python train.py --model="segmentation model" --activation="hardswish" --downsampling="max" --shampoo_beta=0.95 --eps=1e-08 --merge_dims=false --one_sided=false --steps=12000 --epochs=21.2 --weight_decay=0.2 --adamw_weight_decay_other_params=0.01
Rows from block 4, named by matrix and row number. Each number is 500 + 50 x the weight over its row's rms, rounded and kept within 0 to 999. All counts start at 0. Numbers have three digits each. After the name is the row's rms in percent of the matrix's.
# conv: 3x3 conv (model.blocks.4.conv.weight, 384x192x3x3), inputs 0-5, a 3x3 kernel for each
conv.108 100:560517494503370549613559436451443530523416570434589526459444478534505500510483538468541531430472453492445462504531561544438547439568464528469473514506533464460504
conv.109 095:449451558365480480536568481406496500428563455531485427441557550517512422497481515526513528524530469484532452480432454424466539564480525467519536516493505468456504
conv.110 106:501489495493466523510512463515512509508561474406485585485499487495400644445407771480468492452457473558495379483518507442471499542463502479510487509412567482598517
conv.111 102:450501463617439375514461483530650486507451466413510410454498573541480451460446519530560454555481587541521444495503501503480524491508446446531514496525494464471559
conv.112 104:519510516414512545476440501458526512441488536506427511396540478495509524525576493519521569463475436503603502470514421541874467414402467455454604530547534425495484
conv.113 099:537395482465409496510437505491539553503680487443543441467441531489483516516463517432478471472464431548443438488540515465564527506515453555427478443592496498460530
conv.114 099:572490468412518499487578463450523530488485460502577612478508555434464519409481478500432542461555460446475483521545473519421484509441478462510527442519502539511490
conv.115 103:504451539595397536534477494501489528509449397482487495396545566519528529475525558489550457466489504502481429466514582463472449514456429544500466479492479444510607
conv.116 101:505487499563478489416544559566447493555566495474526470448432483350384536533356496518562501514448486453495495430455460532493496469579529446465501520574468563473429
conv.117 105:459443506474424469413488509566523486525584746512442498446577370538523473469524510498519430505491534505487496471420505530516589561478519530483493510547540448515483
conv.118 103:490552503529427528484499504493518495528548600414536513487563550439464441450529460476496483439565524457465554544359476555548533464543500515470545456433531506485494
conv.119 096:478384492487546425516468493503451451470478523477444418509544465502439484505475518500562529507469435454479535489509464429466492495520534463486560495492585543488515
conv.120 101:505529511490567587596433443477489427528450519405544575498508578510484417522504554538507501521523542461479491533475508493541461481503564483529443461470466510505530
conv.121 097:465502466402508433545664577562484476468451491452452546489506488455472493504532539521454528487560552481427520547408452434493458535483536492474442392447460666554502
conv.122 092:504508473508512505529378539514532441552404560562464454450441521429533437473524443540512458511537495511397593481497486410476550610465530469475538539526544520496420
conv.123 104:569523573532536445555545440494547445489533425521393481548437491513364494526478488494420595578495596461490410525563552531521494447494489588506610549500523552480522
conv.124 102:453426516488516458465500555545564497418475542505491443468542512517413481300644433507562491461491504424462544543456500476441526517534496458509434518438468460509511
conv.125 097:505565451594477546453500534516541531605462581521528457411432510488428554344472471564410502517477436473504516474383522454531457482464596519495478520451531518517445
conv.126 102:487441477607479518506511470498491540473416480458522398512551471561546434477561429473528430496516597529514618536430504460459548537514443454600551458510489435474498
conv.127 102:611510582494511442600448433587453526514456510508521538474430446527559576527429472477458578497457520428445466508504482457471447450552543433541510451514453564531481
conv.128 096:549467474477398563557454541461378464460493526455483561574443544532460453512502370498477435516509480454454470582435579520475599539448499419466530603506484536483563
conv.129 100:524548419503442515516423489488506516523493527502404554517410501493482486518478496489561489431490447519519551477547424465491551545522566442406485516497530657512445
conv.130 099:545548518567414520476416436421469555524453515491468429478523476441425497434436537523497496476530485493445415478473466460590544521502540528453411533475543367546548
conv.131 091:508477526525527450426460500501429576494564486470558478502499438372474496516444541585467441494496507517507586524473478583484498519576520541453486393519498419498485
conv.132 102:435524460584388558489470497484587486565420439497432528488519496519538439560452498464526478479614434520496429454572514466494505507549516536506425494509511413557525
conv.133 102:516548479540456562440451492472553422523522538489403533431497456462584455467400473426462522500435463540537451502485503498507412484499379660441515478472490473371431
conv.134 103:527460505507546603605539529386495438448442548515442395469442502491436467501504447502475458424561572480492493482708488535432570512420540578437467528490485469483486
conv.135 095:526553456591561472527517587418562509531504541566353570516599407554470521470438503457523552418473479503525570506504480527470468486478470532517434415490513566485533
conv.136 083:528496492493457492554424511445468502442458505453488562538505517575456500477445512537489510465498547538486493512521462524514438520548489525448502496497420478509444
conv.137 106:428453458561481549583535496436519520457619458437409507526549476455473503478457429485572502481483565528475505446545441536399518527466484416536602417553525580567468
conv.138 099:487496555475517481449372397445508522451483476565498442442412464457506479499549483534576553480497541527467478514540537556506474505533451532453481421512508442469524
conv.139 098:463516514284435467543481520518471431432455589462478492406475490484462482499502458490509436608629553474549555447622507538563575449522488501486390483549471496596489
conv.140 094:506488570461445548539451514461495563519540548467521486517611543667470471520405525521418433523434532442440521493503425479610461407457463437498547517504479516503461
conv.141 094:504511474418538456456427528530455483417553489521528611427484442471488561509510527621517415475497471519463518541536507471546563462508462476421404448422571509557507
conv.142 114:476531418560512486473570493513497439454436527518454393533426568547504525490460503501443524470465440499588527486464506590562478569510492510586495522417585497435487
conv.143 098:539519391544564547466536443474412476482536517556472529490483511458453484393478570456484482434566524639602489564469449489583547548498433540533483401555495457565505
conv.144 100:467421521502509428498443505520521455438433481493537437473527504422542511457528558396471488522535430443462452543426464520512539435525516424434506366329516511465521
conv.145 102:473398532583512475564552480506496546450472418530470439460500551476400491533466492475487469525527411479547538514868576459704551458399455513595528513521480455454569
conv.146 100:503546471567300501525411590507474563500447422507548504533467529515427508456429543461550527464427479384444485501532498458553487431495457503541510493548459523531496
conv.147 097:547531439538536501548419547532468391499506431452469479496574572485478598581436454471441493402442498529444538485430556509505561533512434503688500559525417436506562
conv.148 106:587497550566509423468520570509485561497688386503537437497439489522443571521564426490526507413444570562506539581450485433421395487606511544528436539591449466461514
conv.149 102:492502508642460552522248555512500391482471578536468581457524551520470482478367497458517582520648472532459453584430490609394351505394475534470446421393514498474429
conv.150 107:502528539481525546428488466525539505501508500474457618468475556450443517428325443504488488506498443469553476532589563517472536497533468464469466437464467413462536
conv.151 096:472482522619561530501502539484471503534416473556518523483532497469437462460501530507556502489503480528554468488516449463472590488516512534503439477424492548564496
conv.152 096:565518533475533544470439572455417458480491440535513465441420495479480444468548466502426542491538547489500472451354437467576571518579498461380565488495513497461502
conv.153 096:473452472480559479512474422442547511408515536472400458413508458466502494470519418507531472535512484506491481445485525565543495530507508455490599481544520474427507
conv.154 103:442521455536477421455394492467478526493465563456420444463537446470513457503516440527516392573455496489406479527504432522487675497535545520446433509453513453545486
conv.155 102:539571519459487487607439471492432515456536509532424421519480529535512504509480464483515505491435509506483457458411547473456503611435446417541437438516515526551560
conv.156 093:527455557468586438521534568487523470524537605494515433456520545536464483560373412487544523470434403511599547551495499431395536467405450505493443413535507477490457
conv.157 097:453568500447467512498428509411494518483586526506577521515460500623483409579505559507473443482444548440526561501555527512402491555552550491529535497430403499534480
conv.158 104:477506487485519505509496447480633578456526513554565518480528569464485496517488514513534440414472547456499610416408539470512489493546488465464450483460526476506532
conv.159 089:466486544429400560529518395542485517490474486522519522494457533399419490521543462462555463509500459452539488530564435479494465548503458509425502498500419529525480
conv.160 097:605414477527489533518631504511518567585382537539560511517524533494551451607525432452465521584474523505501514518495548540520505572528512537451552324497474541525501
conv.161 095:443610560503506473540400544517493500484474434520555530534541527529475519507556515515587474495482424432473534567473497495529519532494602437454524544430424420600576
conv.162 106:455485499574509454483594506491618540519482478503539502504527570481603467365551455470474500481558522514545505447494495473529466562524515469488520593652512492517490
conv.163 090:509463491569528465410458520475496508407483496544485542489420566524339473589505498486445537529514529446481456457435579520499566545486519418505494489541520510532559
conv.164 108:584506514519480407526435474448429487496616444548387494492547503509509498617446484531492488536499537497528461440351473507450566598456521483432539627520535455456496
conv.165 097:464484445479529457477494455410474469510540535515523433453512435419437523460437527514443487554445510541465403453484375428496509478456557478481492505402507467521599
conv.166 101:486517511473502487492507452525500543463451495457503486522445462488441502696341444520481481557441500517609433456461450485432528589608533483500542422475564581476559
conv.167 098:525446491546543553474516532468489534460429528529571527512570512434394462531474527519496594496529515528463506489532454465523423548572440576617484577376396453422499
conv.168 101:488571481451602569482443483678512420405557395497613428476507496521487447543523476524521540520540516464443500443540484536494415447498484494622503438450502512465541
conv.169 099:472456493509458579524484544485531539580436458532475513461483487472531481539545591538487551455522554490486455553443594536502424448437455572568496499459460380385527
conv.170 097:540509512554506535449468559543502596497473493474567532588512556496507543464454520497536521485523496488480497491568442415457526517478488470627466601513509516552527
conv.171 096:497485429441546505540455493515462467444561537515499499574516459523480408515422470484493465466549476482517445426506626468505524499522441588459446458490516475561491
conv.172 101:513455490487485557413525499534522565397589516523488491483511478567528471473478524501485484486487470451481443522470459443423493487470439439552554332497491566468475
conv.173 097:412448538503516600512542533520519532460512448517517532562510518436538479463512506485484417445434558561548547552625493678531503507428483527560502478538498559479469
conv.174 100:485474451505407425511495472478462490485514516459532594469505455473564503510468421499483467478485485523404549532482486534513504450527513470481494475469521503511551
conv.175 098:532576501542411494507510498482523497547455618547442599474386559511480445499559541466580554478557448525434541510586469436602449450506574537532494476492540500545430
conv.176 100:500526533552415493464451497481511533503452585526527482506483494493555452532525483514365457499508530520475483528382507500562489520512468499512497423555516518637482
conv.177 104:485558493572514489550476424480472496441494525509394373514473536534578482467579458453480459461510567525522513430466549550491446488526521554431479570502405518604507
conv.178 097:468520488468465501541531494510430643511502544486600500484496604492492499490553452466547518609567526562471434527496415513462534558487450557577479406520522450514530
conv.179 089:425482434448387441554453516540518543399460468585459597497573529477580459540544472543521483517551501563617597421396517422492548484541435506508466495522466497494513
conv.180 096:435527459452432581466675441512506523507528410517486527443531476553418488523496540441589591538503518594516595521497463447517555482564448519531431450555534510442502
conv.181 108:523462567583497498536530586473420470558448560510564448471518480443450614534492534474452524483451523570536495570470594592492433556458520461447455523473468614511462
conv.182 103:498517540466453588565523542543519461402450597429352531485420473442582534548554503438489460494502476544485547497464494529503476447509480553428452501520512471478492
conv.183 086:527443560504518482537480529545471562511508543492501474526535480473461567465551480502488469544516509503564403427451455490500446482451560539561483473483510481492535
conv.184 096:430425505513341638329429537498511600492538555521509568608491523390443459422577543510502423516405492526497456531443475554502520473497581525488492482495508514473497
conv.185 104:533540648570721522410457513410487512510464475497552479439550596527550515509505482527480486533551486493583477519359392448491464470480482558444461564459540494476489
conv.186 110:508551479533560523488559517583584423618422463495413461495566501532482503512628500437468459492526547520431497457534545477493438491505505458649485462398527443535531
conv.187 093:506518511410377526471569505513448506513430478447433496535521488503459478493533490458533527429530475515604491537464514550470486478465531461490495523547472480539494
conv.188 095:478496524610401557514421495484456496474481509458491492496503474542467562511466516513531478488452487528496526508442466461522421537465520529494553518434560505532494
conv.189 106:494523505522514513484474478558485442468564566472549505480553444351466522382404579508525484494449549516530504511493560504434494441504522491519493506497527547541439
conv.190 109:476552442550430458563461537438490473467537532501511575540502490511542467467541589524530463403480492461436485467456488597543495463429470370496525576485507417528466
conv.191 103:544544468532503503474537557516451507440451440490491435511429476468517466393500444506516458485480493584498602462488459512531554488599442501453529476480545521487500
conv.192 103:513499509535574500448420493575497514395459437464390452485530425520561491447524550485475479472420462598443567445500432512382400514467454520481486452489546476471502
conv.193 093:540528487443519522514487557517514374496524553566601464538530486430565425578501497511520471468597490466503581602497472435467485463549547530541542543505430535475516
conv.194 100:523502511595473517463527461453438511483515503457490499482495503470531498425515489539457516486448502488480493510409500493555535489508443463518477444457506508543513
conv.195 099:507501448548454435431555514485642450521533453582466636506509435497567510576506489558481451516474512439454455548404468437440616532368542517537352500588457509435444
conv.196 100:489481453495685568459499483450474485571504642471387429515516452553500434518510487502491520513567495421479527462511563503456455483490463515549524437394481452441568
conv.197 111:519484514569421469481485607558503526493569547516495570569457409537525503472482526491597497552496540426459493617528511609521419517561490487492572574524480516499490
conv.198 092:539496477536508422563470462408488442465501533508448434495417507489433506533496467482512524482503486492487497561527532512529502563460519514433482502569496504555418
conv.199 103:563455424578574458531415477471540494492363503519487567522482500523549460471486513482520407491579526537485499481466517461524538455516456456562432491517473479467461
conv.200 100:524602598506519451438500491489453531427491545424585435476502467518435463522480468523486516464467464454573437501464506526393513440513383500535494519524529577510456
conv.201 103:527495437467483501495447526485547505549404436430488479502518453515548498466536523471493499515459541506515498481470500469417485488568557523574460516553568469543464
conv.202 097:519616504510502587518444458462543503546505493484607533536516473503602578590478522465454532528523415458633597579403510487432529491544459474551493518547535500320509
conv.203 095:531514422491477498453418507545489445528460508506487526473561517498539497519450478565504542464452487506531511495485532450514514469529521536510477526486508529431470
conv.204 098:532596505579521457547446449483479448524542487497395489462575530417513424488464473454411519512559562414535437589554469515451504469490527532551550451411487543556534
conv.205 105:550539506473544414507559593441464530468520441523487517537473519655470623565469412472468496504563535525499484520565579509369453473515556417528537450385480433522468
conv.206 102:465537470554470494479558524488515482529519486492564522522456535659449492691399504488472475469563460440505458433483497515446501484549489527502497432537519521506521
conv.207 100:553488521521530515529413515462489458533430537482422452482561526504507420426472498434497531392470400487439505485460364485544484394569507553532475526531545513476522
conv.208 106:460490506543505497456491545515443531538405400487610480455497471378479468489435549505495504517477557461510510440490523445583538520455470507496483494588572496475451
conv.209 100:484509478453426552476511517567504376414554679522536478486455590586505454439538497593479489448497457531496592555509562521465426563521459440514455494526525494521525
conv.210 100:512550537509511517489432524497457534521406457418450505568505509474520477508461458506455505492571482587448558481484465430503595548544530387608518250584479521529472
conv.211 104:523433494484570492539476564500458550518522495553566489483512473507609371492561430490522513535506489571517528526456471433471455459442480547546444504532491414464437
conv.212 109:560499547503476518564465469544502452481444563412509529493539489517431548482543422515434509533457488492496475484475415513473503497465534534486475442491461522539449
conv.213 097:544546526502481446423425492484426505467515471492494407498480503527470547488527460493411528508448521510468495514507666478524546524478505450497486473509522563480538
conv.214 098:422502443540499432494390468459473487473429479542512533507521476470571469523497499485468488510589434589470475521424558497465435465492551481496504404471502494376573
conv.215 098:346537522439555473508459524472535446537700515462452482585481548506520390473506608542540422473483458497514424485343417458437611486469431398455490470587528496455438
conv.216 099:439616465509511486553560500493576503554494515515479495523448537357509502396484479516524434512544484547549491422502479455462446550572496505455558541388493502559481
conv.217 103:485556512506506523496401460517472539434423509506422483443499481488485472497521564481521474568454485425391501469472472499428599510443492555563523420512447545417513
conv.218 106:514455483536471512525468482418416512516506546490483453454438514519479476446551484517524444513459555424413513496577617465471481469607528518421535415447489530538504
conv.219 103:554465529485627584484532424516390527547577532528470513569545507439589498522565534474452551475479404537471483554431454511537482440571521562454437514430609448556533
conv.220 102:521469499521479481427523525541487573458526425585547546503512509496509476465466466485477480456521434458440539563604649479439535443489469549592429503410465526548499
conv.221 105:524553509406496453540431479510553524499517415499433516533469473411585529482508492521502517484559617540489384498546405535500494459452533490445433542507501453503472
conv.222 098:544470504464569406551584522494459506538465500476472528513598493437482561424441407515489532464464451462554517566481463645488473489485528491556489484493468484540527
conv.223 093:466457499503508527457477474477464558517460524481502493502519540569509479494535520467523519430507490505606449483407469586564467450525465490461480553555480457542471
conv.224 099:502514475503501470490478531477508484525615481438444487468448547528419500516552490513517489479600540556577554511493549427588573521601500508563485507526553551543448
conv.225 095:548478548467512536511484498460422497503572405541464582487468522521528495485492504529451463451506438572562490449590563539545515516491488552530611509451504413545551
conv.226 098:449571528502451472465570590409533585589384560505448456460438518478414540535480531526437540485507550477554524474530540451517410583588484452469539527493509493453548
conv.227 097:492501479519423440564489500520501475517542464431589485463488422421562494463511505453499501442506527500506544528477467528496546463495565487499482517600523674496573
conv.228 114:500445500493536501439447476510529512443516471481531488467500491451487542509500517546514512494462484475507515496388464560999396467601449476499517694556495513447513
conv.229 103:568479505490390570539448411492469473518499543449446509503505461528522443476455514404479455560382449496492538449597572543513482488414447577475530437586468438502520
conv.230 099:483519454467479528469382458449481389493369498491491515458459497498430451523442567559509477522567589443547514478433477452448540495501474347505480563494406498516499
conv.231 104:524484509483475480490510398504483492546523484565429426505502454487573480502525498487471534512406460476470547451495661534548451565495492631493515609492474507493506
conv.232 098:533504502443524471622516419501443491481343463465467549508524412568509445505412488489515513482495569534618525466538506522531506501537361504546508500525498475438496
conv.233 099:513470543506515571511440542415522530522489524550427495491461515524507462551452463511504522508521472449470422490394528410552508465464484517535488459493512460506426
conv.234 103:510541481499503603547536501519443500490448518473489530518461536503472504483631648522433549552521514542449513478474544517450473511490531593489498513507449442575511
conv.235 095:548497406459386452532521508486510481546523475591460529448463493490451450469475620538536601478521495502477514506442452449510495512559512461457524522526534481618491
conv.236 099:433525472555499478537478496538491536570490532456514520503492463523435545423455478510508437535489482493495506513513482444416555497534548558476434485403517427586518
conv.237 100:489402499468593545520543508470507494476435423495507589551408423532504469463476479494465428500449450541425451514585405468405433570528532534584495620595601519515482
conv.238 102:460431514478425545457669449543427512478483445507432457500519514533415463499525466434456459493492506562592553470505535471539499521627503487432499513531539574483547
conv.239 095:532434586424404480579503485462574539510598506458425523492467478479443514544531491520519442495540515572547544448535538431559602494498559539494488491547482533511511
conv.240 108:529519478484428520505426536562517527466529461543457421500531497470587432562584490458500506469513458534432492491518499507514431493462469521502517511425528509497420
conv.241 101:466484544478529444620402483548525460448522610437500417453445469459519521483632525524494464459439520447513507506530475440491526410571548586463491430414525473425510
conv.242 098:533560483493586516442522567534512574482442467497459434509480499535510566514474534448459471540462503579499600459527526539384508474485507547518502508546538503566438
conv.243 097:570466479427555525575497523501424538571561441455507526500530474483472534519458527493432476480496418479563469496459416514525514493439432436514532434525516604467536
conv.244 104:524489487425455590539421441510428535520539446411473587514504426520413537451489610498458486517393467484402500548418454572530467506514481525449564563431509529465518
conv.245 098:463498439445448555542517531537554481560431509652413570540449524540532453514508434464533554508464489535436463483442434529503466490454555509452523523568531504582455
conv.246 102:456449458530552386404523441542507563510494507555509548501537423483512524491491480492497534390499477496499450463579422497498545482463564524447505584520501503434504
conv.247 103:399479517537451501440501432524492528509479529481435469503490487524487556496489547528499599481493535499468523445533456427570454487443395541402467439356450524494527
conv.248 099:598481473509541424535550421466505493526543348465512496518570500489582613444451511487466424504507569518586406452490524495466583426440523496448480519554540476487517
conv.249 102:545552515498447466509494565533498434450476515561583563507472474545520405509476416494560491509426593452512566431466522460639585497542493477460479556627554559463515
conv.250 100:510456542501439470446502524563554485453447528530503425492490479462583474574522482479486471580580539548517576445473479483514514460549492599468482515451457513561508
conv.251 104:421520497458411534552520466506461426521564552506471533558563457468479533519552466492460562504533588502518548483558528499500499499401514455466509485454507451605565
conv.252 099:493507494443497523518446581491478503480531464376477546525547471487532568513484459439450517541513419501407515549476536537591518496432462460450493513517514450554522
conv.253 102:479493501334585471506536566528493529550552460504531510448483445575572560483424491617444445443500466486488565495579482522510481507415548473530549498487558438410582
conv.254 099:567410497506536418462510543488470481381473503534524527516482470473524583464495441450520501516443411515618479482460425584486467555435589418493490482518492501425508
conv.255 096:478485554420551598481496542404484478494459523542515445436594451505514502549478498456456500513503492428466472437461558430482495537419550472599403513543476465541535
conv.256 110:525509459431584486491544486416567501489528526487481501522539474483482491564427437497526542497530442479431536507511525498487499484537518550650525504599531504458457
conv.257 103:479528442490426490586439529447501538479308500448527471482440462519571396490511469503560460497530509506433479463480544471535396515530480546553470499504534486546512
conv.258 100:579531541484393486503518414496491485412534519514411487443502492542511476516439567486525540518474554475513486528484495464521521521577572541493586550461578475476495
conv.259 107:515547456534458527425483529504565550467483492510517501433448513550436519508507473460548504526508444537427523466533497474483470454505526491527499474470488516558471
conv.260 102:554533492440486488480507589505424455421514530557521525496506527529475454526420573472452531513502454451513483525504599414558347491475504539549485524448478463504609
conv.261 106:526550522564404548505482404473547431484516495525530545486497458385498437528525540557530490507538518435512495519485540453344504482519492501499496530453520564454559
conv.262 101:411458419455481431471528589506538582495461508671489454524536501571418507537427509560449485480558513460435436435472516522569505444527459471500520585444524489563508
conv.263 095:436417470471450526532548474524606478508584650528477527510508486462526574475518500522397432499523496522507463521409460453480469528456512428602380513485509459567566
conv.264 098:563462450508532466430537493459491559504520502472443497521589537498481532463508517562484487462413595446639485516460538581494524425460615481502530635383481374489510
conv.265 099:494610470518475513484378503507487475506437515451474529501418460498460412560476495553495483501562558501527498473299536492505492499555479443570474411463478442442495
conv.266 100:494582505428497477484505485523551503592479383487488601515451533484509540531421547429429533453513542512601506311463435409539507409510423453538468504467489515520524
conv.267 098:468491570515413530511540459468580581372471413525403443438438454503548540556560484472500428506516534517557489459525507487549470582484468601338543535508493471451454
conv.268 099:501508467401462432468510443502462558499483514466563519531527388551511514520483493524495479498490503565511562461463450468472504467469492520497532507437566532515483
conv.269 099:538497502529491460463440436541518496478523479553553516504455447532456456463528511465521464579549512583488485466419433447504503486426456499483526441528504499515410
conv.270 104:479529514577439464519438470492519525492552492517476460498405547468443562484554543452497520421466451572460534503496455513476513566509492442439459523458481506492550
conv.271 104:554513559388421488473537508490518472503451569551567579461593523471444531544537418502445568475449536457507572493564540492590437403495519438374530447607502526469504
conv.272 104:493463507504548492507486513489418491481467466465543539428487501557515498446570530539510570448538524493523558505517446501473550551551520467486453475518478443552542
conv.273 103:493541535500501464524562470480454549524479522506462463519531483500481459521500520464512402477565531474485436451485512508544542469552545592521529491375558465541440
conv.274 098:492507513391433530466388532550507516461542455496496484612435516534560491458521466526503576480446522499529466461437509513471495504495479400423506512530518483465486
conv.275 096:529491593530471467526513485468515496462438524519620551451519511479494443505536494630484491473540487595527486543501559478402462421441523440540502529488495614439514
conv.276 093:514521482362472430538458540486456505510375473464538529455465554489449499453472529466499527477474490470496505491499491539482495473508461513479528483503569468490503
conv.277 099:536453499435539550427610493436409560467552381469390499523505499524497483472428476510451494516506455532519498486397521512493489507481524507401570478492524557449504
conv.278 091:490481529383404500475409549490406504505577522510506521529498448427507524431505455555579462475568363469496524534526479596540486518541477513440509532448515425482433
conv.279 095:424523546537525429495450544492480591496495476523582469494380447421476407498526474524463474575529546492447478488440502564475561526557476550540510496516532546519510
conv.280 094:468491467475543455504445605483514531508544479429448512427510550497518473454545512482604440574561412473490516540492404458479490503477566488398520460476476473554586
conv.281 095:462530467475424543373454459436412505520409545524473398562504457449578465494581467586411531510497539483441436571657419535546580516532522390500427494449495505467540
conv.282 100:552470429525362546514436578590442480532482547521486456523506531573459481492579528505521504406500455596486483451503533532514450466490482453554583520482486443478489
conv.283 095:530492488488489509448572498489439483573487446491512426559407526517525456527495511536522563474533506522501488445378533417504466475539512448476473502459531455352538
conv.284 097:531432503519534591504463549494446591425528464482435460510436472483486427461587520470437480501512445499492417504529573483521586466524525524461464493528393519491496
conv.285 096:479482464509616533526517546494543557550375508566402464513522501546568491581533503555481501393482476491568473473406586572473422520538431484547438521478470512528483
conv.286 107:544532498463566464502443478411497475403424417577585531433531461580343521522488456517549474469539464574463482567426514420492507437545531402473589468461539524512513
conv.287 102:481411455536449603509509471455607503509420499570466481558444490602511556540559526483557480480482508507418604470466538467532484516440463491462464505511430496553541
conv.288 100:528442461556502528547499614479463592519516497489599418520449501458517497483463519474460511484427564498490455599484548514484515615494441571501468453410520458462512
conv.289 104:468526513507520478485511572498416557451561468583498438547542529552524462509436537503444553449524472474487449558519431496486522451564470479399473448539516522433534
conv.290 103:479459503521477538482541469455588498515275517488524499467507527465484500501489463512547457527537489528558499508431514510432447460520511536575541511490499504495523
conv.291 103:517482480549529465385456491489349475549498508503543486510522516511527487546508480574635533494459527483535483546474521476531469510507488503531453490505574490490440
conv.292 101:444470546454447459550467506447460476568540520581487445456478513485429505492477540467489516558512529583614428566489488483520551515509479462568465501558494499465542
conv.293 096:560526564512435497489475497467512518520364523448524454493546414463552496563495520444547533465502407551506492546524390630524511460511475501490451622637431409481491
conv.294 093:546517461497473497445533427573543519484585519429494545436440450520569426477485438547472580514566559465493456481477463483409472520463428500503489457445542453496500
conv.295 099:499468541447259425511468513487426461510531473484520542502477492479489538447491523513566542476535522492536471489417468479583528452561497446448516509495549566495512
conv.296 104:478420493444456423554465481616551366494511455534545552540505552544498477519463470501534442527503504528575475531346534504463612571486509459437534554481574515468518
conv.297 091:457475604500459536554551500482525525591415484476500502427468518480533489594550528450518431530477579482416534431528419456530468493501516540498471456514480557517461
conv.298 094:486530493471477479449474567479442445613540519465451507527519524499505498498483473441459470461453448428525475516511540534499498523458553475466494515481460429401417
conv.299 094:593497498412550542446442447444472518497536569474522524441507520480515550478489488515487523492506515527513565526487461577451468547478556450533556416496522524553516
conv.300 094:520487444480450425490452510475493458538562451478376434473490572544465484444537461503487554429502486596523518553484427511508531525505502509514536462546572499469504
conv.301 104:506536433498390486520401493483530487472560484594475535556420473518457455484525583476594470407434470460457459517542470514464430499591523491449517484523508524430504
conv.302 110:499548526462411490447779516554491548470556530525389525485512550491570486534437491485458505551485457482499459495445493476459384468602482477439481461660477566586509
conv.303 099:520549525447554527584454520480500555531431516539420506426477482533470410352475505530520469462496511434424439439544552410566509510523503470535571499555420523434499
conv.304 100:567500423521486490456485539501499424508509469367429542406450521512540501459487496547495479541540515510522490536610470460567405531426519447664541490527488517533544
conv.305 098:418434478504445563514438476435463454507491474502483497466472487458525468494455498477477463468513613542495603487495470544446526520553480432512459534557483461557507
conv.306 101:484496547557532428439439465469553541562542472573488519547480386502449488563559497421492514477572451495516430452529446563436465449467526465517426541533494562473474
conv.307 098:484471484437433490494460477491413470465483493518523411522487518440540489390620467491651539522536521458424509547507528493385499447512545571508436485557508517552492
conv.308 099:450481460573452571552539540530447519435554431471442503525510456479635425499496481492495462528489506484499537488515478466456525502582536465456484472453475508467448
conv.309 099:459521533625460432482473480502471405485453605330492449448468495499431489488532440542499526527592436561523500435500535516533633517426448469496572590409530603432485
conv.310 102:493480512503483433456627507521492506458483484513495577495461449560530453442448472479560566518508518452465514535518574462503458495464544495517491580522440475501466
conv.311 099:477579551510409477458468490465496519475490542339510471574431447452481511534522530493450530530464449551465580533491496425512462501509495503496432475483502492490542
conv.312 097:522512447567592505390533498421501431563487478548491476529535508516613435493543479509463438545524525501611580517449537492457560479448460466489480505531451479506504
conv.313 112:501497490442684525431582578509458418484474458548551482471429401484516423492513469519557483556461517497558491513461441468454580479477465504658502465524459444429522
conv.314 097:549525574504495462476463403511533557479499532498427470444545495456536448417508469482549604475499585525533502467466465480490517469478471505302480552346455450455543
conv.315 099:535409526507507501573518491558513560509485534493464508608545468518567376524486512507510440567529496541475485523494452459525562525467497503505488519575488510504501
conv.316 099:491509477514609608486441463452467543493576537515523428447466514479573557490467498384412505548521551553496506480450525562532493544498506444621511490514448443509470
conv.317 098:531494500558526454590482447507511464447493409501439593503494533495456542494498492514536453490479536520401567565495502468379477485453509453484462556537482481525468
conv.318 090:530442493493556460468543550441506533505467390407427415489498432475470491543438502471481510537495532442552393535522474513538518530455549485535553466488542553511566
conv.319 101:465453468518461431525581465498476498448508571463445570512475476491433461442491629460555537442475412522495495493542582480588541573500579547494551500552545479516485
conv.320 106:482505493564507447501582521503417530549542482477528553433490500453499558512475481469436539486447530452591493444537500518539410553484445653490509501502469405543498
conv.321 100:496527483446446523535515478458530519455485554538427522449577578520495461537460557448493499497474472539468517480512467521490481392491466468496484529552525495613454
conv.322 103:494467519467471532493414522499503449500410505407441518567475468478422500455389458504544505520519497497482476499473488485503525536428474549473441562380500443428524
conv.323 099:459592528385600467509527486468580582547485445441461497442631429508484438524446497616487528473514484499411550510528534500443485535514529505500462457505525561486517
conv.324 093:496432563549437468476399510453533460452493510476491515481542537417482480453563498626478498468555528415467499530551541526459623566476489506552481525403501423497548
conv.325 102:507468517536522529441447520605502513470566515424556444529449441544521516486501496565462492494421492483550512502530486553472421538455506501563544542540512454535509
conv.326 103:546437518528530501428352471547492523474554476568471426534558594505482550436437431489450507503474431498464528453553508581552454469421553472422529465492442428600446
conv.327 095:550530496479410499532544514468467473489504497432559514448478595561475483538546411460493476507451500526520533445447545498473485545556620524493469480471529492538492
conv.328 101:482513530477547500464526507492548502418578470580488482489473550468457538464406535498511520481507548537530465571490436534539548487506519437460442482575531414497539
conv.329 101:514482424571595491505485552516454506558392554453501450442509524547445464471566442494586459475515483542384449459432474493515529506520512567473517465512487482532483
conv.330 101:545454539537401470491445449422509523454513444515474472445485491490405500476504491442419511492527518500530521490455588449542543487478525417470547498504529497485505
conv.331 111:466471503460517496510522426429527483531448469525463519512479510511394334495453440514479492537464490532518507526517519543440519551539441499519478428491519569449509
conv.332 101:513489511460468570516587502426507517495384442476484360424527520486634552489454508490543392583432552460434510453508487555627370467530501596413487574484570557427548